Weights of a small contrastive audio-text model: encoder layers 14.
Rows from block 2 of the audio encoder of a small contrastive audio-text model, named by matrix and row number. Rows with one number belong to one neuron. Each number is 128 + 24 x the weight over its row's rms, rounded and kept within 0 to 255. All counts start at 0.
Before each neuron's rows are labels from the 100 clips, of 14848, where the neuron reaches its highest value: "strongest on" is what is common among them; "band" is the frequency band that holds the peak. Only what is clearly more common there than usual is listed. The data: struck, bounced, scraped and rolled objects made by modal synthesis.
# fc1: MLP up (encoder.blocks.2.mlp.fc1.weight, 480x160), inputs 0-159
# fc2: MLP down (encoder.blocks.2.mlp.fc2.weight, 160x480, transposed), outputs 0-159

strongest on: one hit; rumble; pink noise
band: 0 to 250 Hz
fc1.204 [ 97 128 128 128 195 128 128 145 128 128 128 128 102 128  73  90 128 138 128 128 128 128 205 129 145 116 128 128  80 128 128 128 128 128 125 128 153 128 128 128 128 128  15 128 128 128 175 136 128  89 128 128 128 128 128 160 149 128 128 128 128 103 109 128 128 128 128 128 128 128 128 128 128 108 128 128 128 128 128 128 161 128 147 128  73   2 116 128 162 128 166 128 128 128 128 157 128 128 169 128 128 128 128 128 128 128 128 128 128 128 128 156 128 128 145 128 128 128 128 128 128 128 140 128 128 128 128 122 128 128 128 128 128 210 108 137 128 128  39 109 142 128 128 100 169  88 164 128 128 107 165  78 128 128 128 128 128 128 128 114]
fc2.204 [128 128 157 128 128 128 128 128 128 128 128 123 128 140 128 128 128  55 150 134 128 128 128 128 128 187  89 128 128 128 128 128 128 128 201 128 128 147 128 128 120 128 128 128 128 128 101 179 180 254 128 128 128 128 128 128 128 128 128 128 128 181 128 128 104 128 114 128  99 128 128 128 118 128 158 128 128 162 128 128 128 179 131 128 128 255 128 128 128 117 128 128 128 128 128 128 173 128 128 148 129 113 128 128 128 128  66 128 128 128 128 128 134 116 128 128 128 128 128 128 128 128 128 128 128 128 128 128 105  92 128 146 128  20 119 128  84 128 128 128 138 128 128 128 128 128 128 128 128 128 153 170 128 128 128 128 104 128 128 128]

strongest on: steel-like damping
band: 4000 to 8000 Hz
fc1.106 [128 255 128 128 128 128 128 154 128 125 128 128 128 128 128 128 128 137 128 128 128 128  40 128 128  51 128 128 139 123 128 128  97 128 128 128 128 108  83 128 128 128 128 126 128 194 128 128 128 161 128 128 152 133 128 128  99 128  95 128 128 128 128 128 128 176 128 128 128 128 128 128 128 128 128 128 128 128 128 128 128 128 128  96 128 128  60 128 128 142 122 139 128  56 105 128 128 128 128 150 187  60 128 128 128 128 191 128 128 128  91 128 128 103 128 128 177 128 128 153 128 120 128 128 128 128 128 128 128 128 128 128 128 128 128 128 128 128 128 128 128  87 128 128 128 128 128 128 128 128 128  97 128 130 128 128  95 119 128 128]
fc2.106 [128 103 128 128 128 128 128 128 128 128 128 100 128 128 139 128 128 128 138 109  36 128 128 128 128 128  28 128 128 128  97 209 128 128 128 128 173 128 128 128 128 108  33 128 128 128 128 128 167 128 128 118 128 128 128 128 128 128  92 128 128 128 128 128 128  40 101 128 128 128 193 128 137 128 104 128 154 128  81 128 128 128 128  72 184 128 128 128 128 130 128 128 128 128 128 128 128 128 128 128 128 199 189 128 128 128 128 128  99 128 128 128 128 128 128 128 128 128 128 128 128 128 128 128 128 128 128 181 128 128 128 128 128 128 128 128 128 128 128 128 128 162 128 128  73 128  66 128 128 128 128 138  79 128 187 128 128 162 128 128]

strongest on: hard striker; rolling
band: 0 to 250 Hz
fc1.366 [128 128 128 108 128  87 128 128 128 128 128 128  92 128 128 110 163 128 128 128 128 128 151 128 128 180 128 128 128 128 135  55 194 128 128 128 181 128 128 128 128 128 128 192  62 128 121 128 128 128  83 128 128 128 128 128 128 128 134 128 128  90 128 128 128 128 128 128 128 128 128 100 128 128 128 128 109 141 161 128 128 128 117 128 128 128 146 193 128 118 128 178 128 128 128 128 128 128 213 128 151 128 128 128 127 128 128  85 128 128 128 128 128   0 128 128 128 128 128 128 128 128 128 106 128  14 128 127  91 128 128 128 128 128 128 128 128 128 128 151 128 128 128 120 128 161 128 133 128 128 128 134 128 164 128  91 128 128 128  67]
fc2.366 [128  91 128 128 128 128 128 128 108 128 128 128 128 128 128 176 128 128 128 164 128 128 128 128 197 128 128 128 102 119 128 128 128 128 128 128 128 124 111 180 128 128 128 128 128 128 128 151 128 128 130 128 128 128 208 128 169 128 128 128 128 128 128 128 128 128 128 128 139 128 210  42 128 128 128 128 125 128 146 128  69 128 110 128 128 128 128 128 128 128  55 128 104 128 128 128 128 128 114 128 128 128 128 128 128 128 128 128 128 128 128 123 128 128 128  76 128 102 128 128  88 178 128 134  59 160  33  36 128  80 181 128 128 128 128 128  95 167 128 128 116 128 128 128  61 128 128 128  99 128 128 128 156 128 128 128 128 111 128 121]

strongest on: one hit
band: 4000 to 8000 Hz
fc1.209 [128 128 128 128 180 126 128 128 128 128 128 128 128 109 128 167 106 128 128 128 128 128 128 128 128 134 164  73 167 128 128 128 128 128 128 128 130 128 128 110 123 128 128 198 154 129 181  96 154 128 131 128 142 128 128 128 100 128 128 128 107 128 137 104 133 128 128 128 128 112 128 128 128 128 128 128 128 128 128 128 145 128 128 128 128 128 128 128 122 128 128 128 128 128 114 128 128 128 203 183  61 128 128 128 128 128 128 144 128 128 128 128 128 128 128 128  61  98 128 128 128  80 128 128 191 128 113  93 128 128  48  53 128 128 128 128 128 204  97 128 128 128  17 128 172 128 128 128 128 180 128 128 128 151 156  60 128 128 128 130]
fc2.209 [128  40 128 128 104 128 106 167 132 128 128 107 128 181 128 159 128 128 128 127 122 192 128 128 128 128 128 128 128 128 128 128 128 128 128 128 128 128 128 128 128 128 128 137 128  86 128 128 128 161 128 128 128 128 128 128 128 170 128 113 128  40 128 128 128 128 128 128 128 128 128 128 128 128 128 128 177 128 128 128  98 117 128 128 128 128 128 128 128 195 140 128 128 120 128 131 152  15 128 128 188 128 128 128 128 147 128 128 128 128 128 136 128 128 128  65 128 128 128 128 128 128 128 128 128 128 128 128 131  63 128 128 128 128 128 128 128 142 128 162 153 189 128 128 128 108 128 128 128 128 128 128 128 128 125 128 128 128   0 128]

strongest on: hard striker; one hit
band: 4000 to 8000 Hz
fc1.296 [128 149 170 128 128 128 169 128 128 128 100 128 166 128 128 128 128 108  27 128  90 128 128 128 128 128 128 128 154 128  33 153 128 128 124 128 114 128 128 159 189 128 128 128 128 128 128 128 128 128 128 128 128 128 188 174 128 128 128 194 128 128 128 128 180 101 128 128 128 143 128 128 128 128  89 170 189 128 128 128 135 128  58 128 128 128 128 128 128 128 128 128 128 128 128 128  94 128 128 147 128 128 204 128 128 128 128 128 128 128 128 128 128 128 128 128  86 128 128 128 128 128 128 191 128 128 128 128 128 128 128 128 128 184 128 128  71 155 128 128 145 134 167 128 128 167 128 128 128 172 136 128 126 128 128 128 128 128 128 214]
fc2.296 [128 128 135 129 128 128 128 128 128 128 128 128 128 128 128 128 128 150 205 128 128 117 158 128 200 128 128  69 148 184 128 128 128 123 128 128 128 113 128 105 128 170 128 128 128 128 128 128 128 128 128 128 122 128  33 128 128 128 128 128 128 128 133 128  61 142 128 128 128 128 128 128 128 128 128 128 128 120 128 120 128 128 128 128 204 161 128 161  80 128 155  77 144 128 130 128 128 180 128 128 128 128 128 128 128 128 158 128 137 147 128 128 128  53 127   8 128  99 109 196 132 128 128 128 128 128 120 128 167  87 128 128 133 128 128 128 128 153 128 128 128 128 128 128 194 128 128 128  81 100 128 128 128 128 100 128 128 113 128 128]

strongest on: steel-like damping
band: 4000 to 8000 Hz
fc1.271 [113 128 154 128 128 128 125 128 171 128 128 128 128 128 128 128 128 128 128 128 128 128 128 105 128 128 128 128  72 128 128 128 159  37  96 165 128 128 128 128 128 128 128 128  83 128 128 128 128 128  64  60 128  30  51 128 128 128 128 171 128 128 128 128 128  81 128 128 128 128 128 177 128 104 128  36  86 128 128 128 128 128 128 128 128 118 141 128 111 139  84 128 128 128 128 128 133 139 128 128 128 128 128 128 128 128 107  85 128  98 128 128 128 162 173 128 128 128 128 128 128 162 128 146 128 128 186 102 128 128  85 134 128 165 128  87 128 128  90 128 128 128 134 112 128 128 128 128 128 128 128 140 167 128 128 128 128 217 128 128]
fc2.271 [128 106 128  52 128 128 112  72 128 128 128 154 128 128 128 128 128 128 128 128 158  91  95  50 128 128 128 128 128 128 128 128  93 128 124 128  61 128 128 128 107 128 128 129 128 128  95 128 128 128 128 128 128 128 128 107 128  79 128 128 128  99  80  76 101 128 128 128 128 128 128 102 128  73 128  99 173 128 128 128  83 128  67 128 111 147 128 183 128 128 128 112 128 122 128 128 123 128 128 153 145 128 117 128  95  94 128 103 128 158  41 128 128 120 128 171 146 128 128 192 128 123 128 186 128 128 128 128  97 116 182 128 128 128  81 128 141 128 128 107 128 128 128 128 128 159 128  89 154 128 175 128 128 128 128  89 174 171 128 128]

strongest on: hard striker
band: 2000 to 4000 Hz
fc1.364 [ 96 128 181 128 123 128  60 136 128 128 141 128 128 128 128 128 128 128 128 136 128 128 149 128 165 108 128 128 128 212 128 128 128 103  79 112 128 144 128 128 128 128 128 128 128 128 113 204 128 128 128 128 154 128 128 101 128 128 184 128 128 128  92 128 128 128 128 128  22 128 128 128 128  94 128 128 128 128 128  82 128 128 128 179 128 128 128 187 128 128 128 119 199 128 128 186 128 154 128 126  55 128 128 128  92 128 128 130 123 128 128 128 124 128 128 128 128 128 128 128 128 128 128 174 194 128 128 128 128 128 128 176 144 138 128 128 128 128 217 118 128 128 128  96 128 115 128 128 130 128 128 128  96 128 157 144 128  87 128 128]
fc2.364 [128 128 128 128 128 128 128 113 128 141 128 149 128 128 170 128 128 163 128 104 128 128 128 128 128 128 128 141 171 128 128 128 128  96 183 106 128 128  90 128 128 117 128 146  92 128 128 128 120 128 128 115 128 128 128 128  71  87 128 128 128 128 128 128 151 128 136 163 124  67 128 128 128  65  99 128 165  77 128 128 118 128 125 128  98 128  73 139 128 151 128 128 128 128 128 128 128  99 128 133 128 119 128 128 137  44 128 149 168 120 240 120 128 172 128 128 150 151 128 119 128 137 128 128 128 128 108 128  96 128 128 128 128 128 128 128 128 124  76  59 115 128 162  71 128 138 128 128 128 128 128 104 128 160  62  71 128 117 128  56]

strongest on: steel-like damping
band: 4000 to 8000 Hz
fc1.275 [128 184 128 128 128 128 128 128 178 149 117 128 128 128 128 128 128  87 148 128 153 128 128 128 128 128 128 128 128  77 133 128 128 128 128 128 128 128 128 128 128  81 128  89  56 128 128 128 137 128 128 128 128 107 128 101 191 128 128 128 128 128 128 183 128 128 128 128 128 170 128 128 128 128 128 128 128 128 147 128 128 128  35  52 128 159 128 115 128 130 167 128 134 128 128 191 128 128 128 128  62 128 128  57 128 128 128 128 128 128 103 128 128 128 121 128 155 128 128 114 167  75 128 128 128 128 141 128 128 128 128 128 128 128 128 128 255 128 128 122 128  70 128 139 128 128 128 128 128 167 106 128 128 128 103 128 115 128 128 109]
fc2.275 [158 128 105 128 128  86 128 128  60 128 202 128 128 128 128 102  46 128 176 170 128 128 171 155 128 128  98 128 128 128 141 128 168  96 128 128 128 128 190 126 128 128 128 128 165 128 128 164 128 128 128 170 128 128 128 144 100 128 128 119 138 102 128 128  92 128 123  70 178 128 128 128 128 128 128 128 128 128 161 128 128 109 159 199 128 128 212 128 103  26 128 128 128 128 134 128 128 161 128 102 128 169 134 128 128 128 128 128 128 133 128 137 112 128 128 123  98 128 128 128 128 128 128 128 128 128 128 128 128 128 128 154 128 111 128 128  34 128 128 128 128 128 128 128 129 128 129 128 128 128 128 128 128 128  87 129 128 128 128 168]

strongest on: steel-like damping
band: 250 to 500 Hz
fc1.337 [ 91 203 220 128 133 142 128 128  93  91 128 128 128 128 140 231 160 128 128 128  92 128 128 128 128 153 128 128 128 128 128 128 128 133 128 128 128 113 128 128 128 128 128 148  98 128 128 128 128 128 128 128 128 128 128 128 128 128 128 128 105 128 128 128 135 128 128 128 128 128 170 128  82 128 128 110 128 128 128 128 128 128 128 128 128 128 128 128 128 128 129 128 235 128 128 117 159 128 128 128 128 128 114 128 128 128 128 128 100 128 128 128 128 178 123 128  87 128 134   4  83 118 128 128 198  77 128 128 131 128 128 128 128 128 128 128 128 128 128 128 128 190 128 128 128 159 128 128 128 143 128 128 128  67  94 128 128 128  96 128]
fc2.337 [128 140 128 128 128 128 128 102 132 128 199 128 128 128 128 128 128 128 128 128 128 128 141 128 128 123 128 128 128 128 128 128  61 128 128 128 123 128 157 128 128 128 128 128 128 128 151 128 128 163 182 128 128 128 128  87 160 128  23 128 128 128 128 128 128 204 128 128 128 128 128 128 128 128  88 115 152 128 128 128 157 128 128 128 128 128 128 112 128 142 128  94  65 128 128 128 128  85 115 128 128 128 128 162 145 128 128 128 196 128 128 128 100 128  94 128 128 128 128 196 128 128 103 120  85 255 128 128 128 128 157 188 128 128 128 128 128 128 128 128 128 128 128 128 107 128 128 124 128 128 128 128  93 128 128 128 128 128 128  77]

strongest on: hard striker
band: 250 to 500 Hz
fc1.293 [128 106 128 128 128 152 128 107  27 150 128 119 128 128 128 128  58 128 128 128 128 128 173 128 128 128 122 128 128 128 128 128 128 128 128 128 138 128 128 128 128 130  71 128 157 128 128 128 128 128 128 128 156 128 143 128 128 107 128 128 128   4 128 128 128 128 157 128 128 128 128 235 128 128 128 128 128 128 128 128 128 128 128 143 128 128 120 128 128 128 128 192 128 127 128 128 128 128  88 128 128 146 128 126 128 153 175 128 182 128  95 128 219 128 128 128 128 128  80 155 109  93 128 128 128 128 128 121 113 124 128 128 128  75 128 128 128 153 128 128 143 128 128 128 185 128 128  80  90 128  97  94 109 128 137 128 128 128 128 143]
fc2.293 [128 128 128 128 187 128 128 128 222 128 128 128 128 128 128 128 128 127 128 128 128 138 128 128 131 128 128 128 128 139 121 128 128 128 128 168 128 128  81 128 128 128 128 148 174 128 128 128 128 128 128 128 155 128 128 128 145 157 128 128 128 130 128 128 128 128 128 128 128 119 128  17 181 128 128  87 128 128 128 128 128 222 128 128 128 128 230 213 128 128 128 128 128 128 128  28 128 146 137 128 128 128 128 128 128 128 128 128 128 128 128 128 128 128 118 128 128 128 128 128 155 125 129 170 128 115 128 128 152 104 128 128 206 128 141 128 128 128 189 128 128 128 128 128 100 128 128 128 128 128 128 146 128 128 128 128 128 128  85 100]

strongest on: one hit
band: 4000 to 8000 Hz
fc1.12 [128 128 128 185 128 128 183 128 128 128 111 128 128 166  65  91 128 128 128 128 128 128 128 128 122 128 128  58 128 128 128 104 128 128 128 128 128 128  96 137 128  54 211 128 128 128 128 128 128 128 128 128 118 128 128 128 128 128 182 128 128 143 128 106 128 128 178 128 128 128 128 128  95 128 103 128 128 154 128  77 128 128 128 128 128 154  98 128 128 128 128 128 192 128 128 128 128 128 128 128 128 140 128 216  54 128 128 128 128 128 128  97 107 128 128 125 128 128 128 128 135  86 128 128 128 128 128 179 128 128 128 124 128 128 128 128  66 128  87 151 158 132 128  88 128 128 128 128  42 128 128 128 128 128 173 128 174 128 185 140]
fc2.12 [128 109 128 124 128 128  93 128 128 148 128 128 128 128 128 146 128 128 128 128 128 128 128 128 128 179 143 193 128 128 128 128  60 128 128 128 128 128 176 128 128 128 128 128 128 128  72 213 128 128 128  85 128 119 128  62 128 128 128 162  78 128 128 128 128 128 138 128 140 128 128 128 151 152 128 128 128  98 128 128 128 128 170 128  82 128 128 128 122 128 128 128 128 128 128 128 125  85 128 128 128 113 128 128 128 128 194 152 180 128 128 128 128 128 128 128 128 128  20 128 128 128 128 128 128 128 128 128 128 128 128  70 128 128 140 128 128   2 128 128 128 128 128 128 128  86 128 128 128 153 128 128 128  62 128 128 128 128  84 128]

strongest on: one hit
band: 4000 to 8000 Hz
fc1.264 [174 128 128 117  37 108 128 128 128 128 124 128 171 150 128 128 128 128 128 128 128 128 128  54 128  74 146 128 128 128 104 128 116 128 128 128 128 128 182 128 139 128 128 126 128 128 128 150 149 123 128  87 128  72 128 128 128 128 128 128 128 128 128 111 132 128 128 120 128 153 128 128 128 128 171 158 128 201 128 128 148 128 179 128 156 160  99  74 128 164 128 128  35 150 105 128  92 128 178 128 128 128 132 128 128 126 215 128 128 128 128 128 128 147 186 128 128 128 128  77 128 128 128 128 128 128 130 128 128 128 128 128 128 128 128 128 128 128 128 113 128 128 128 128 132 128 128 175 128 154 128 128 128 128 128  69 188  69  97 128]
fc2.264 [128 128  71 212 128  94  38 128 224 128 128 128 128 128 128 128 128 128 128 128 104 128 128 128 128 128 128 128 128 128 128 128 128 128 128 128 128 128  47 128  66 116 128 133 128 128  94 128 118 128 128 128 128 163 103 128 133 139 128 128 128  52 128 128 128 128 128 128 128 128 128 128 128 128 128 128 110 128 128 128 128  68 128 128 128  42 128 128 128 128 128 128 128 128 128 170 128 128 128 128 116 171 110 128 128 128 128 186 128 128 128  68 128 128 128 128 128 128 150 179 128  73 128 128 128 128  80 128 128 128 128 128  66 128 128 128 128 201 128 160 128 128 128 128 128 128 128 128 142 128 128 128 128  81 128 128 128 128 128 128]

strongest on: steel-like damping
band: 4000 to 8000 Hz
fc1.33 [128 128 128 118 182  58 128 128 128  85 128 128 178 201 128 128 128 128 128 128 128 157 128 128 128 128 128 128 107 128 128 128 151 128 128 118 156 128 128 169 172 129 128 128 172 128 128 120 128 128 128 128 128  97 104 117 128 128 155 165 128 166 128 128 128 128 128 128 208 128 128 128 128 128  95 128 128 128 128 128 128 128  73 128 128 128 128 128 128 128 128 128 128 128 128 128 128 128 128 128 128  55 128 128  73 128 128 128 128 128 139 128 128 128  96 128  49 128 131 128 128  38 197 135 128 128 128 128 128 128 128 128 128 128 128 128 129 143 111 128 128 128 153  46 164 128 177 191 128  72 128 128 128 128 128  93 128 153 130  92]
fc2.33 [128 117 128 128  85 128 116 163 128 174 128 128 128 128 128 128 124 128 128 223 128  67 128 128 152 128  93 128 128 128 128 128 128 117 128 109 128 128 128  98  53 128 128 175 128 120 144 128 128 128 128 128 128  99 171 128 136 128 128 128 128 128 128 128  89 128 128 128 116 128 100 128 128 128 115 128 128 128 135 128 128 128 128 128  86 128 145 128 128 128 128 141 128 110 128  92  67 128 128 128 128 136 142 188 110 128  80 128 128 104  78 128 128 128 127 128 128 142 128 130 162 128 128 128  63 128 156 128 128 128 188 197 128 128 122 128 128 128  67 128  76 128 150 192 128 128  90 128 128 128 191 128 128 128 128 212 128  88 128 128]

strongest on: mains hum; clipping; text has "clipped"
band: 0 to 250 Hz
fc1.222 [128 128 128 128 128 185 128 128  83 128  57 128 128 128  73 128 128 128 128 128 128 159 128 128 128 128 128 128 184 105 128 128 128 128 123 128 107  99  43 128 128 128 128 128 140 128 128 128 128 128 128 143 128 109  24 128 128 128 128 128 128  95 128 177 128 128 128 128 128 108 178 141 128 128 128 128  58 128 128 128 172 109 128 128 176 128  39 128 158 128 120 128  79 128 128 128 128 128 128  70 128 128 128 128 128 128  94 218 128 151 128 188 128 128 128 128 128 178 139  75 128 128 128 128 128 128 128 154 128  83 128 101 118 156 128 128 128 128 128 128 128 128 128 128 128 128 128 128 128 128 130 128 147 128 128 127 128 128 128 128]
fc2.222 [ 74 128  82 128 128  98 135 128 128 104 128 162 128 128 164 128 132 158 128 114 128 117 128 128 128 128 128 166  89 128 128 201 128 128 128 137 128 128 187 128 162 128 128 128 128 128 128 128 128 128 128 128 180 128 151 126 128 112 128 128 128 128  89 128 128 128 128 128 128 128 128 128 128 128 128 128 128 128 128 128 136 201 128  78 128 128 154 128 128 128 154 128 140 108  84 128 178 128 128 214 128 128 128 136 128 128 131 128 128 128 128 128 128 128 128 111 177 128 128 176 142 217 120 186 134 152 128 128  62 128 128 128 128 109 128 162 127 117  41 128 105 128 128 128 128 141 128 128 128 128 128 128 128 128 128  39 128  77 128 128]

strongest on: one hit
band: 250 to 500 Hz
fc1.199 [128 128  50 128 128 128 128 128 160 109 128 114 128 128 128 128 172 142 128 128 128 137 128 139 175 128 128 104  42 128 109 128 128 128 128 101 103 128 128 128 128 128 128 128 128 128 128 128 130 128 161 128 128 128 128 128 122 128 128 107 128 192 128  88 128 128 217 128 110 197 113 128 128 128 128 128  91 182 128 128 128 128 153 128 172 128 128 128 128 122 128 128 128 128 128  77 128 128 129 128 128 194 128 128 128 152 128  74 128 128 128 106 128 128 158 128 128 128  82 145 128 128 128 128  69 128 148 128 128 128 137 128 128 114 128 128 128 128 116 128  92 175 151 128 128 128 128 128 128 128 128  95 128 128 128 128 128 128 128 255]
fc2.199 [128 158 128  61 102 128 128  77 128 128 128 177 128 115 128 128 128 158 119 123 128 128 127 128 128 128 128 128 128 128 128  83 128 128 128 128 128 128 111 128 128  96 128 128 128 118 128 128 128 128 128 128 128 127 128 128  65 112 128 204 128 128 128 128 200  64 128 123 192 128  76 128 128 128 211 128 128 128 128 186 128 111 128 128 128 131  35 149 128 191 128 187 128 128 128 128 128  93 128  94  80 128 128 128 128 128 137 128 181 128 196 128 128 128 128 128 100 137 126 128 128 128 128 145 128 128 128 140 128 128 150 128 128 128 128 128 128  86 128 128 128 128 128  74 132 150 128 128 128 190 128 120 128 128 135 128 133 128 128 128]

strongest on: one hit
band: 250 to 500 Hz
fc1.111 [128 128 128 128 134 128 131 128 128  90  76  75 127 122 128 118 128 128 128 136 128 128 164 128 113 128 128 128 125 128 128 128 128 128 152 128 128 128 128 128  91  96 128 128 128 128  67 128  81 128 128 100 128 122  67 128 128 128 128 128 128 142 211 128 219 128 128 128 147 128 128 128 128 128 128 144 128 128 128 128 127 178 128 128 125 128 152 128 139 128 135 128 128 128 128 128 133 128 155 128 128 196 128 128 128 119  86 128 128 128 128 128 128 128  59 100  91 128 108 197 128 128 128  97 128 128 128 128 128 128  79 128  74  98 114 128  68 162  42 128 128 128 128 128 128 128  94 138 128 128 128 143 122 193 199 128 128 164 128 128]
fc2.111 [128 128 101 128 128 128 128 145 128 128 134 128 128 128 174 128 128 128 128 128 105 128 128 128 128 128 128 128 128 128 128 128 131 142 128 128 213 154 128 128 224 128 128 153  90 128 128 128 128 128  50 128 158  80 128 128 128 114 128 128 119 116 128 146  55 128 128 128  85 194 128 128 128  94 128 151 128 128 128 128 137 107  86 128 128 128 128 128 128 128 128 128 118 117 128 128 128 128 128 117 128 128 128 143 128 128 128 128 128 192 172 128 128 128 128 128 128 149 160 128  96 128 128 128 104 128 128 120 128 128 193 128 128 154 176 128 128 128 177 128  83 128 128 128 128 128 128 128 241 128 128 128 128 108 128 197 109  76 128  92]

strongest on: hard striker; small
band: 0 to 250 Hz
fc1.388 [128 128 128 128 128 109 128 128 128 128 180 128 128 137 128 128 115 128  39 128 128 128 128 128 128 128 128 135 128 128 128 113 128 128  97 128 122 126  70 128 128 128 128 128 128 128 128 157 128 128 169 128 128 117 135 120 128 128 128 128 128 128  81 128  79 151 128 128 128 128 128 128 146 195 128 128 128 174 128 166  92 128 128 111 128 128 128 128 128 117 128 150 128 128 128 147 128 128 128 128 128  98 128 124 128 128 100 128  46 128  52 183 128   0 101 128 115 128 162 128 159 128 128 128 128 104 128 128 128  88 128  99 112 128 170 105 128 128  84 174 101 160 128 128 128 128 128 128 128 128 157 128 128 128 128  95 128 128 130 128]
fc2.388 [128 128 210 107 128 128 128 128 128 107 128 128  75 115  80 128 128 150 128 128 128 128 128 169 128 128  96  48 169 128  92 128  85 128 128  70 128  82 128 128 128 128 101 128 128 128  45 128 153 128 128 128 128 129 114 128 128 128   0 142 128 116 128 128 128 128 128 128 128 106 128 128  81 128 111 128 128  81 128 148 172  84 162 104 128 110 128 132 128 128 128 128 128 128 128 128 128 128 148 128 128 128 128 128 128 127 128 128 128 128 128  78 128 128 128 128 128 128 128 128 159 128 127 128 128 128 128 111 165 128 128 128 128 128  64 128 128 150 128 123 124 128 128 128 116 182 128 128 128  78 120  72 128 117 128 106 128 172 128  98]

strongest on: steel-like damping; thin (high-pass)
band: 0 to 250 Hz
fc1.245 [128 128 128 114 128 128 128 128 128 128 133 106 128 128 112 128 128 128  92 128 128 128 128 216 128 128 172 147 128 128 103 128 128 128 128 128 128 128 128  84 128 128 128 128 128  83 128 128  46 156 128 101 141 103 129 128 128 128 128 152 128 128 128 128 128 128 128 128 128 128 128 242  48 128 128  95 158 169 120 148  31  80 128 128 128 128 128  69 109 128 128 189 128 113  97  82 199 128 128 128 128 128 128 128 123 128 128 128  71 134  82 128 128 128 128 128 128 128 128 128 128 128 128 128 128 128 128 128 198 128 128 128 128 128 128 128 167 128  85 128 128 128 128 128 128 128 128 105 128 130 128 128 128 128 128 128 128 128 128 114]
fc2.245 [128 128 128 128 128 128 128 128 128  98 128 128 137 128 128 128 128 128  84 128 128  79 128 128 184 128 128 137 128 125 128 128 109 128 128 128 191  99 128 128 183 128 128 153 141 128 128 128 128 124 128 128 109 128 128 128 128 128 128  83 157 128 128 158 128 128 128 128 128 128 128  32 179 128 128 128  71  58 110 128 128 184 128 128 128 155 128 213 128 128 128  80 128 128 128 128 128 128  93 128 128 128 128 125 150 128 128 120 128 128 128 128 128 118 135 128 128 128 128 109 128  83  98 125 128 128 128 128  91 131 128 109 213 143 128 151 139 128 128 128 161 128 128 182 128 138 128 226  58 181 128 128 128 111 128 128 128 128 128 128]

strongest on: hard striker; bouncing
band: 2000 to 4000 Hz
fc1.0 [128 128 128 128 128 128 128 155 143 128 128 128 114 128 128 128 128 128 184  76 136 128 117 128 128 128 128  78 128 128 128 128 128 128 128 128 128 128 168  83 128 128 128 128 131 128 142 186 128 152 128  65 128 128 128 128 128 121 128 107 101 128 128 128  72 128 128 128 128 118 157 128 128 128 128 160 116  20 128  45  73 128 228 128 128 128 128 128 128 166 128 142 128 128  88 128 169 103 128 128 102  68 128 128 101  83 128 128 128 128 111 128 128 128 162 128 128 128  94 128 128 128 128 128 128 128 133 128 128 128 128 128 140 128 128 197 128  60 128 128 165 144 128 128 128 128  76 128 128 128 128 128 128 128 173 128 128 128 128  84]
fc2.0 [128 134 128 128  84  99 128 128  66 128 128 128 128 128 128 128 119 139 128 128 128 128 115 209 211 128 128 128 128 128 128 134  94 128 128 128 214 128 128 138 128 128 128 128  79 128  30 134 128 128 188 128  94 128 128 105 128 128 128 128 128  90 128 128 128 128 107 117 128 128 128 128 128 128 128 128 128 128 128 128 128 128  63 182  87 128 128 128 128 128  90 128 128 128 128 128 128 128  55 178 128 128 128 128 128 140 128 128 128 128 128 128 128 128  44 128 181 128 187 152  70 128 128 128 128 128 147 128 128 128  98 138 128 155  56 128 113 128 111 128 128 128 128 128 128 145 128 128 128 128 128 128 140 128 128 128 128 128 128 128]